A small sound classifier, trained from scratch.
Model: log mel input, arch jasper, activation relu.
Training: 15200 steps, batches of 384.
Rows from block 5 of a small sound classifier, named by matrix and row number. Rows with one number belong to one channel. Each number is 500 + 50 x the weight over its row's rms, rounded and kept within 0 to 999. All counts start at 0. Numbers have three digits each.
After each channel's rows are labels from the 100 clips, of 14848, where the channel reaches its highest value: "top examples" is what is common among them. Only what is clearly more common there than usual is listed. The data: synthetic speech, music and everyday sounds put through simulated rooms and audio effects. In brackets: how many of the 100.
# convs0: first width-5 conv (model.blocks.5.convs.0.weight, 160x160x5, each kernel summed), inputs 0-159
# convs1: second width-5 conv (model.blocks.5.convs.1.weight, 160x160x5, transposed, each kernel summed), outputs 0-159

convs0.85:463425545423444524552553415512557510494453598533453496651454601401474493473477504545478510496429627463551557541455548445494597573491562424439552538448513544489546469488487494460449445521505451511548542436461615489524543554446527514471489451513466468431527467485464467461431388456471469534553534467475489464559544504504511456536514428445421471435508535580502428525447500499514585408503548524541433489477475554438512563484532509536532653526508583472394509520514487507485527492485438
convs1.85:469517539526410427524585507457531515448478522429521462505512564489466560578544502555463357502500520466504474393531514588536462485495441460552518520479542428536581441548485563438519602583392420559526485501476438493498538484559549552532461508508501497488484506509528498565568506531458603500504581504414517371440476495550510476506528545488481421438533433439437519507546534501466447565399512547425435543515470608537490530502523507494547402495512572442571564433550430563515569541478578
top examples: speech (81); reversed (36); telephone band (31)

convs0.27:453581517524493438558563589568587520526451559518532432544421402490477466553459491415502551479483457408417469576345489592504522480586472567507479474473507453480487456520502494450527457489501487516494500448498402519459479498471572558428587560561488518607491566476583433450480589515507505539583493480473505527563438578518439515544509518420480508400503470497489486469499483440490539446534417471436418568395578503451509487471527524540451506531406555465570418480445463495459491450541508
convs1.27:567561491493602479481546472476450550519447540649486506523543489480663493551441522497511506492475471645531555459597646563542512412589532493455490432545535459543615473445429459496497456520618543510509555428447551544486473539574491537462509505429495544492535503458449453478431469489549484480475585482535552514513501550506550482580454521467474511483484559473447491424541437466494498515519517488557565494525573527575423409575584568498497543446492507525489523605494513527494521468508497
top examples: speech (89)

convs0.76:524518487510492576503580487420538485586398525475440520481503522577525512570466432576457516503468512504477507582459505524564477530466490481521534574466490548557510493516498589506426500487550421424525324474526502473529443527550600443629578553555568505401483509497422527532498467609551485473474487475507477587474524493472516441478614583629462501554505397528484460482462568491473491525504527498481401512511499456605528536479469440517478533417468447565540525550486435448469510568454539
convs1.76:539491514459550439514428532443426469437501446437516472527499496495497417435497574417546458495581457471540562489496484510471482498525531548518515404505483536573517491543450447490368410434516566457524549468476489526467512489471570549540558519431510551469454473455515409455504479583433483490469548429442499449522505497518480523590438547535449531395506413379479478435530539482465503436526439516452593460487511460385551523460467515488530530611499502475505395567475661602522423537523536
top examples: everyday sound (94)

convs0.26:558570507409570464516494472548417557493476502471475515594585418476598491583447531534440462465484525401552505561536541492446528539527463476487493447479573484537520562535523647521400463554528496506483503464463509479446479550453523532523535461413499571384466568458484517510414476484391609525497498500421480462470498567539522441454518508482435457500519579457477570513487547515485524551438457558431434441474489510527435485516447466600454545461329460476501526501493488458470380491507508
convs1.26:580584512605561465493494467527536536467486475616513530551464495495418501514532529478583547516450487609394523432461478388653518487471540399523484471571472522476523494439469517501538628427509499581489535504543438481456453492372540524464502481499477486464547517499522512485454417493493462440487576514527490440521550533428413523461550451442582507499506478533471521480437480504462488491448537462502436489534480508477539563518513431532539648463530474489590519395417494459495582414536542
top examples: speech (67); long reverberation (66)

convs0.86:437478500540552448544465479534557521585517523570535472442535487508459548515481419503479564573509458529577538454522440524397609566544521471437583530509537580549429549599419476457467483502423495481468544500557440486467479544522462533453494485458487574532561542503432532465545570547471515526498495523606497563481521498503419457439506423431508428508511355464399604490475514522480504462632452495610520546553506457501499595443477500493557505446420519499450425391479445444454495514521471
convs1.86:456547502520461463519636493550561483551515539520515488541639603623478509519502563532616439559526553496527495527535507516435539558522481465462511481475443554509528400467501560500549521508549515462571460480424578528515561619535493479633496505595531494503535568555506425496448524458516595516568549520563454488526547513559457477506588462407414611452505462555450477500511464495422506482482443494560492447464459516456504516517403520431539505550404474443447544424495532500493446542484476
top examples: everyday sound (94)

convs0.117:575500575536490501436495544546483390478447503527437535421468578520452558464408538516434485460541514467564501541434421513440455463478465506464473448527516459533560512400534495500520596538559485567572536498562557509455478519514487519455520479352585554535452501419531523489498432551455425505490495569526508504509445566502443417431479511508528484457600378539473538489438507515436542494586425528471452508525464522397506484508431486528664496575532447442532456504462437568521538437570473
convs1.117:500483466410496432485512545501489493531502483505539523535445484510481420537616503411551477474483455485495577410402448402501488520521507487522523563556473580501439474579508562438476615479497518506438601488575467562470571540542485542528403579587497495424567482491425493516573460468543579513498483534447460526457522483447524565552545461440540484435469579373455497549472454473436536493510481514407433471423492512587635534511490446469560504560458460527439543433468435539480404535505534
top examples: speech (63)

convs0.124:526548535551516467530517443543544570522616553456510577395428533490509504532552529418525514484420608506494527463404504510434508474448497501508533436534501466523525515487474562444516432538476541562443562420562504453547600528511450435442493494528526613553530499526433458503567463545562461496627482556421535479442526511478517541508651439480512530514504470531381435419472411454508428593493444529428537463492442492426437560528432505497470515396466530459528518445515558472514521443473471
convs1.124:556467527504554486579545417434474487577418448381505435495466476527461461489704524494499474464549488502547401467607588556566452451524463467552485516550543487529540470517508510429488465503473475553448420557450497496554443513437478523486463539443435473545534435355517547509455512459453445474556450486533545542530562461479532469457500579482528524500469536456480534570410427514470555495476619481549484554594535517483455504503444532508514461576490590538437458572438442547508486466522448
top examples: speech (90); long reverberation (77); reverberation time: 1.2 to 2.4 s (48)

convs0.119:526507496470503489558461510525581423465475470422461470566538565405496403505517497514495522506501507501488500528422574519494549462664516450427564503636505471522413531608503478513438541563450454573507561512447522532457509556425547460506474472449537528468446498491588472557497463484433464590482506524456505427428444538475470569566451481523481432520510393461529494531468500559543444437589599476419472433507467506541542491360514546520544533484473458476600512515507462518510399436583474
convs1.119:528455462578552519443453470509444522450494631442453495503497458493487427497639524577487571503436477373535485560470505576518534556498440492499547462497528509492382533515506592519474544494580447488431551449507529445514505522466476601499472462448561514452452528584507585494474557596492449493478551484460531561476407387491424577509453475516578517535415603529530521485492488497484572592396493561471499515493492477472581500431493540478539503421419453507416531483476518491496493609443487
top examples: distance: near (64); drums (63)

convs0.60:541471537568474516495514465534489589484357476464408525474499543477500469452491455488470447565432496581511537434514538529481401460551493489503593508539576591488445468401486568422588579557425436514495549481486443523529521387430471576644536485610634435536518547460485460513462461475451571538403511449508533570549558503558502467539472465412485497464586483528444507497530493486451431559511560442401494457498503519511523580499535532486442501503517477498513435509548495552497558499462468
convs1.60:539488484438532429416472487401434454529455418494462478465485520487533614477516503464483501492484565412464554524512459511441551420499483492509470420510438532437494412537518469465427448482546536541556527492439518538513507549520572420541520511436462586389465514561559545484421469507502417526503479384521513570465486429455530431484611544430550560538395461518427476459532444408515477507438461536443450492412491501526560459555488596429565519519546457490536496471478557642538565437503527
top examples: everyday sound (52)

convs0.8:492488463503460507506430513451554494468445513478567477496480467395460606472504463439504545428567573491557484495512460564489465453414463451399545531513469523503454471399422534495479479504396510472517557603463493435527535481547551499519512568553492489438504446430460584441532420474585555553538622560517475539482408585615469501536517463493500581530500511524481527570559525463487468466464399552490543469434516476494516380443481429470551502526426568494470539495541501614576413537462573
convs1.8:523482529564484513406532594537553425464549358543427572602523424473546434528468554484479451457482544531501447504501508510606400490422489414489441416519505461523461420476477548410494525530438427475509494453437425473546522467510493530455454555442464596534453570513530471482493506557448424511482453490540517436579398572514487499444565529531529525524500569503499557542396487526488486502473464420536519515524532521523574569603519481546543517505568458481513563412565428492513551463620496
top examples: far (81); speech (55); number of effects: 0 (52)

convs0.78:417525517512472454482552570553493472439487549422461435466528458468452464520412567455552502496586398436529552523456425501412504491475554480524564519554495587569503513600513519585489542605490442454536499550593634543507481554484476546541420513514431513476559492401512421505550468473534556529504496529518432536482622467573544467513535427495490469437459397482530413546459500541549514452595515518453426465495531477540415490518457462562558503460479466515579493598559463511499470469420444
convs1.78:538528435493492572540507513451486583480492474494442501538433537523571497516474615492502525524342538549471522550512592444502464518482527464504545617487557534598509599435522452408533535448567545495431479598531501479461482502553516519401504523560526439556508562509556574513491608431519499437522484544555520509445477569419531457534479543427517438432422508507570513570593514489502482504434544555549545496514504467476537433381521606505596523534479587473461527454572504471448474516539554
top examples: far (68)

convs0.62:557464432515510458468501508506528541426437587508530519487465515456556520550518507560589565428526548622509402521513559503399535474417541513473600542436482477488461533467481506521449493511396597587462633488489441463489466444551399528505433511496493461504428479513441488434464449402490557603563541490460508543487456508555432470458487470461523520508538492464447447514453512550564454517436553482482533542381608497433552566468554451439471471518528526522480537458596573513544498476604455
convs1.62:532439511494539434450606483484526557572553537469454499492394482446483469502523485461624460508525440480451539540443446570482443478482517482486529395530471491555435525472494503515528588495498398506463452614474476471484466616514532501480569529460543568525421497519509508485413553572462465512494463482522565553554510526581477561535506504447487482501443435431497464556518470554474516393574544438594568617532490578461446438578505381502509439453514465579459532550415523530430590510529556
top examples: far (99); long reverberation (87); drums (66); reverberation time: 1.2 to 2.4 s (54)

convs0.88:463484538520497510565518515476587489584450378504601446483576554483486536414530471539456538493455526499517492536597498549498486543468490399531424427494472524525558555510478468480508538460517624412556578534472515486563473457422515587583651401463478462526434513475553530551457414447444497545461512383571502539539535460485529470483469429554494420555520551547539441533494497424408427498478458563441496514510421498409472509450521552556522463546468526505509506501495563497495393489432492
convs1.88:457445613566442522512541499468547562535543567384478601390543482512448468564527491482514492409429409523520485552506501540493510552467545526458484513420569514516521500548564516498479376488548419512489514395419439494568511471473523490495404515549475549594531524506481501463473603593531362431492502484570410478444428541407526449425443476495536560532459481455544512455512493498507543506545543558535523476525518566473457444426514568576541482505538531469457465594552483507585476498448535
top examples: everyday sound (69)

convs0.143:562533439500520442329496514450554606507477482439466439445525540623494556526581500531541513552535468562461446599459506547509441559444528540542584566492464532468550529436469567375483536474497524490491476470510522545501408509601481423565490556541521570494432526428512433462424494495418519559433471536508494506425415564477524496484547475507477435518459542514493505483469468430489504569488440509471513457457449504461503580493462529533419462508561564452383521574466544507472521492640477
convs1.143:486462501522469589530446439579448544555491537533384571523384508483483555507442533563459567449545537542534467522431416449460543473435454479493557485498422476522480450428485458523484407519500488530525595435466534553561605508548612514478537438568484470474444477493590522527553580464434505554553562403488495560523486459595526547539506553601543495494534508437568450505563488630500455410530501442533563524521495502541490428447463493486441554502591457488548502460465513472442430565557503
top examples: far (87)

convs0.138:501449456461341499485505528561525462518533542448384475461578546460553512540405487526495404485545498510494527476536494523490487496411546444467548511583530475475555568462496469620584500491473542513498464487520433466427515538497575554536525471545420616429474445508481463502492473486462543537545543592450441523489545521476563522517456450421599578397591463429616508482555478553526501549469495639510461525443584507480480482473582500571518507448489459450458436482495471547469556493514585
convs1.138:515472366434505469457510543425554478479540457487497514524402525525572445462525435509491521509510589491484558507552538521504535431434460500486505500444503604577487441519534438578497494565449484474510403534467534445501513475516434466556513459431520524505501404357475455469489451455454492524468553529423440499544506528458351574545508501615508446560410536501531480521411457431489378522405607489517423515460450482552483498508495584506568518530434475509515419457459475488575517456527429
top examples: distance: near (88); everyday sound (81)

convs0.145:493584515561447524577511462531548574546489495529499595558490555445517503525507449438622548377427486460426481413497485531433508453414449449494471435576441458494441523479405485419503446587484470539537563424568530501519451475434522552478442555513483497539475383478559565557491608512568491507558543506540498467473455497458475536506529561460548567547502481507469561415539479532479533478500475505434477513463389532467446541490475672460543449529572448579554468471448531551469498495537479
convs1.145:514424463463466528586460497446434469500558523482540528544456370488532614537503495454450487499505545591530571543481558502539501517496496554556473543456439520530534508455446500421549532465494510567500548567579545534445502617566473537531461508578553513562522608428501429426496547501484475432490617487505507443481459504344573443571516488550478505561496586524514538510550514509481470527487593461492519425468447422462546531463617451482581496539463459506515606426562514559524501525532589
top examples: speech (75)

convs0.48:549537476472479469556448458498454421505589560481580513583632535466508519628560457475487543361479481494511574516560517484517499444484515452419476507605487534498383555495566519524516459484449541456488539450521426410531485484511407483543438540428492450483494499457522399498526468484463489387468599479511463567474558466519461471442514487481479429602458467590446540533530503537468475535441413564450526533522458467435537508555553592524492540524448494455590446518436503458458600469524475
convs1.48:505474479531608517498472423478490498510544509383520560419445473502450422512434430489547572460440543539523430504518585476543518497448458550460453514539538479529561595524451502484450609444479503467552447454505506509577490512501479517327527468507450552435549586537573470487489471424489425557503577464407490438608501512504515525485483486502463492590537543453605498567454488572525536515517553561527587441523477501510607475461490548434485556440552511517468482523422512540394491569411543
top examples: everyday sound (82)

convs0.64:558531512529601563493528435537438503568421478470568390478503547418470464499497420493479462545427545478538557553472533532499419611474513501479570447486447574508511463490531538555561486555442458490439516510509483526559506516512526515533521607510516517476438456470481397435440555503444462543530458471460585532494620460534620467570468462443533543524526482410469449412468378478538467532477438484529564535470600496477489507480526543425545455512545366616536526555537435530463450511469537
convs1.64:489569581417515546571602591549500534543609464538431503569531588470502487423487491493468486504578530458485507470429453480569561466610553580524469495469533489488560552642565472467473491395446439528520562570468452443556492464499481506478498514486486392595479471500435573509505524458555529465544422495418554450493548477480490487459464536538479485472439531510436578529492510506504387589583561517406549608466476547577540527457522576535486531474503516555530536491536468439514515507432451
top examples: everyday sound (61); chorus (33); dropouts (33)